A small image captioner, trained from scratch: decoder norm layernorm, muon at rate 0.0035.
Rows from block 5 of the text decoder of a small image captioner, named by matrix and row number. Rows with one number belong to one neuron. Each number is 500 + 50 x the weight over its row's rms, rounded and kept within 0 to 999. All counts start at 0. Numbers have three digits each.
After each neuron's rows are labels from the 100 texts, of 14848, where the neuron reaches its highest value: "fires on" is the input token at the peak. Only what is clearly more common there than usual is listed. The data: single toy objects rendered from many sides on busy backdrops.
# fc1: MLP up (decoder.blocks.5.mlp.fc1.weight, 576x192), inputs 0-95
# fc2: MLP down (decoder.blocks.5.mlp.fc2.weight, 192x576, transposed), outputs 0-95

fc1.180:455455544545532492580445483482540507574494488418568545467482398430517494606506477510442544463480475494470554543541516530518584512506472517589500493526497550473523489507476454498469503523558418481487437592556473634487486561445491496419465383540491475375578583503542415543543476537554529411
fc2.180:455476544523472389502481538548506422511531511479522474507373517541498476418576496473470518440518503459433459523523407581526532562578430478652427539516504553527571440493494517477478529478441461533479477470475487456585511451534594519604546494494439527468517430521439526439451524424559540538
fires on: "blue"; "orange"; "pink"; "purple"

fc1.27:553443483492487512532391536459523501451500510527462453510529506537529488453427500551517496495482540454520569401523535531519554462487554422530524520387557497645469453488491573486528452462404526556529532515507471530466496507571454546450565544554506491516566562540563489527472465492512589508
fc2.27:496544396508513477552444434480669541487501530563513437465476456512459453537598541505474483517530553428462547458583534553570434536541601502467502548426497454522513437548473439463525457400419554527588579553481385583426542501480481493601507512563517527517541506455472443483529489426485415485
fires on: "level"; "below"; "above"

fc1.503:557488487509477472535433464570491452448435477383515436491541564412554464522433458625398535448474521526453457565458534549535531528495500461494538457537530459470533504475542529494491362553552581589514532385552502486465515491556528509533545596525518535385410493569475449426416527615489619503
fc2.503:626491472548514491423547484460455466510550381542494541549498542477528498500457483518557489498492441580459592462530542526520506529441498518432494471605610518432498468539517465529366541484471461487486469481531460492476532537399565608593499510471519493511460535564497509564407575466443470486
fires on: "level"; "<end>"; "below"

fc1.361:551514568519456505513302490588470594413542559440473470538494538408430534502451554452488487500484527428599539481473456569531461408499559433541561466404464484541461540598473561525527462506482512598503539503458472536474460523401550520404543502455473498494502453512525478478501583474503520555
fc2.361:470540508509429529534461525580448503466541508487548495559498586485495519497535561504463471476468486468550657403481496546434437450453510467461542450482436463557480505622514534577527545545447530631497423519516488533477483551353556552487451516626486413563548487553531481447491568501543485539
fires on: "level"; "below"

fc1.266:451539577523452465532339468560464571453509486522469486485485504495498502480450496482494557495434553403566509507437431586514507429466533375473559492381486507565501567598512550473511518506465566623570537556515462593461522521471493571469520497516450426445488427502526420491523592505437504569
fc2.266:618478438563531541555502519571370556439559554493427572480568604454394505492432493464466461490573554442456491464482529500514485478476491391517500520480500500558465430513455508492457517479520570557541592548525438506466503378443540530452430433466539531472543532484406477516443549414541562533
fires on: "level"; "below"

fc1.568:416497476445494488516495467472559556466446538483505511454461505483560557574481514533463456512403519531591573603481452494451507516514506542484511458532563499496498495502480643422423476490538614532455544475513480396500461495379508538477461440545484558420447583525542499576508565461421436437
fc2.568:447481401472518544489484517509532458468492498468515602492501472478514504552489506450487454473444565557501464570513468490486513430491461515448491535517563521497555534621561481471538464472620485502461436512514483444493564511488489543411564627501581445496465502489514463488499404564573438484
fires on: "blue"; "white"; "red"; "teal"

fc1.18:508503585491504536560357485592453617478551559496493527535526538396469559560472523450507533510455547411552559496472449559556502395461578424512579481406422518522502557608529558521478477553453517612505547548470431528453474512434516510436497520513479472507498464450494468498488550466531506528
fc2.18:543467571544487513460448524429453524537479616498496507522533567497454444533488568455505497447481456444543600444428495538510470577477476469452516501409479480541500434598369427564490548553480469692515505478483526597505450537427542549490567486577577380454558543536509553478484497448516469542
fires on: "level"; "below"

fc1.482:522442522576513550576553511532466524437447495548481503476486480544467545569444498563500439607532614506511479479557455509420430477436505536515531548534499572443485520468435451550492396556555558556438527493478521477473563574474368455592525558468468503519456495454499549522516586568468432589
fc2.482:538425515387505482415453466455485532476430425483462479439534512557507510468560550459551505558481497447495530454542496489495520444483556401468529482526463620463484470458463550498391543499417553486536623578494426517539546620575501464494526554535494487475410503607500390561462485445448478510
fires on: "a"; "chair"; "dotted"

fc1.494:502392529579517471424546585534387608574474490498398518557492564498436590503501519512449591486638558533563481542497455559444505516472580453499548520397523510524535495619469566498534415378498581558490467544509502527457526468573538498510551505460496551480507527503580544429550509473507518352
fc2.494:526472498525413513536567577414487607424502544535605555459589551442492518530544401565558600462491561459498544549467555517501468455534467486569452569483557461486554522558476500599544519428497533525470414547523490470534467539523490508550535495528448498488543444371523524471512492446482483507
fires on: "level"; "below"; "pink"

fc1.119:527481534503544511460423437451473536524464581578574414477574514517502544587559416460471495508485552537465433539559514449523491488524509457483418470572504369476562433524556477386465558485495456387591447475420523468508508488514482570453482512462447605501507524518503470565502438550557502537
fc2.119:492483542475507446511446548498451584445561532466458479478491521444461522458420487444447402508504531468485476499451485547475566569474477472462528531528568540598486503460496426543469521523473528492501427530439540479552536463440535496497625469449523504549442481462443477505517509548427569416
fires on: "grey"; "teal"; "brown"; "purple"

fc1.486:542566522451466498476582569491540438580459449494539526479463399521498540561503483577493489573491490472518483472468419463522478556496426538477477525453464471546553443446384528461485500560554544477591445464556584475441547574451490548464505518503492556470489530547501389460467475540441494527
fc2.486:603572536403430547551486605529499515480469519530536567468408488523519397528473517506523547486485602430445461473501441512490582477484485452448507463497515458551611509450446543530569461430457531510581444490482481483517530531493552473505402516392515497416513538405464476497459538559451548514
fires on: "grey"; "white"; "blue"; "purple"

fc1.349:512501491569473581566494499602511507586486447522454474556456533479550506568494536490409448531525572461521476514562609432455480510479472506459484498410492450554478603576529544432456446519538532499527390436479504489358422473526577485474485376461426509418418493541516366523497450493487483494
fc2.349:490472498405588500554464569503548429504403465502449469547579431458489437465484512482572510559616408503514442534518530509533576543464444437524463415593551521426552482465438529491429545484452530508458451498445516473489407567531436424443465541566412556512537531573473543590440539468487558441
fires on: "a"; "white"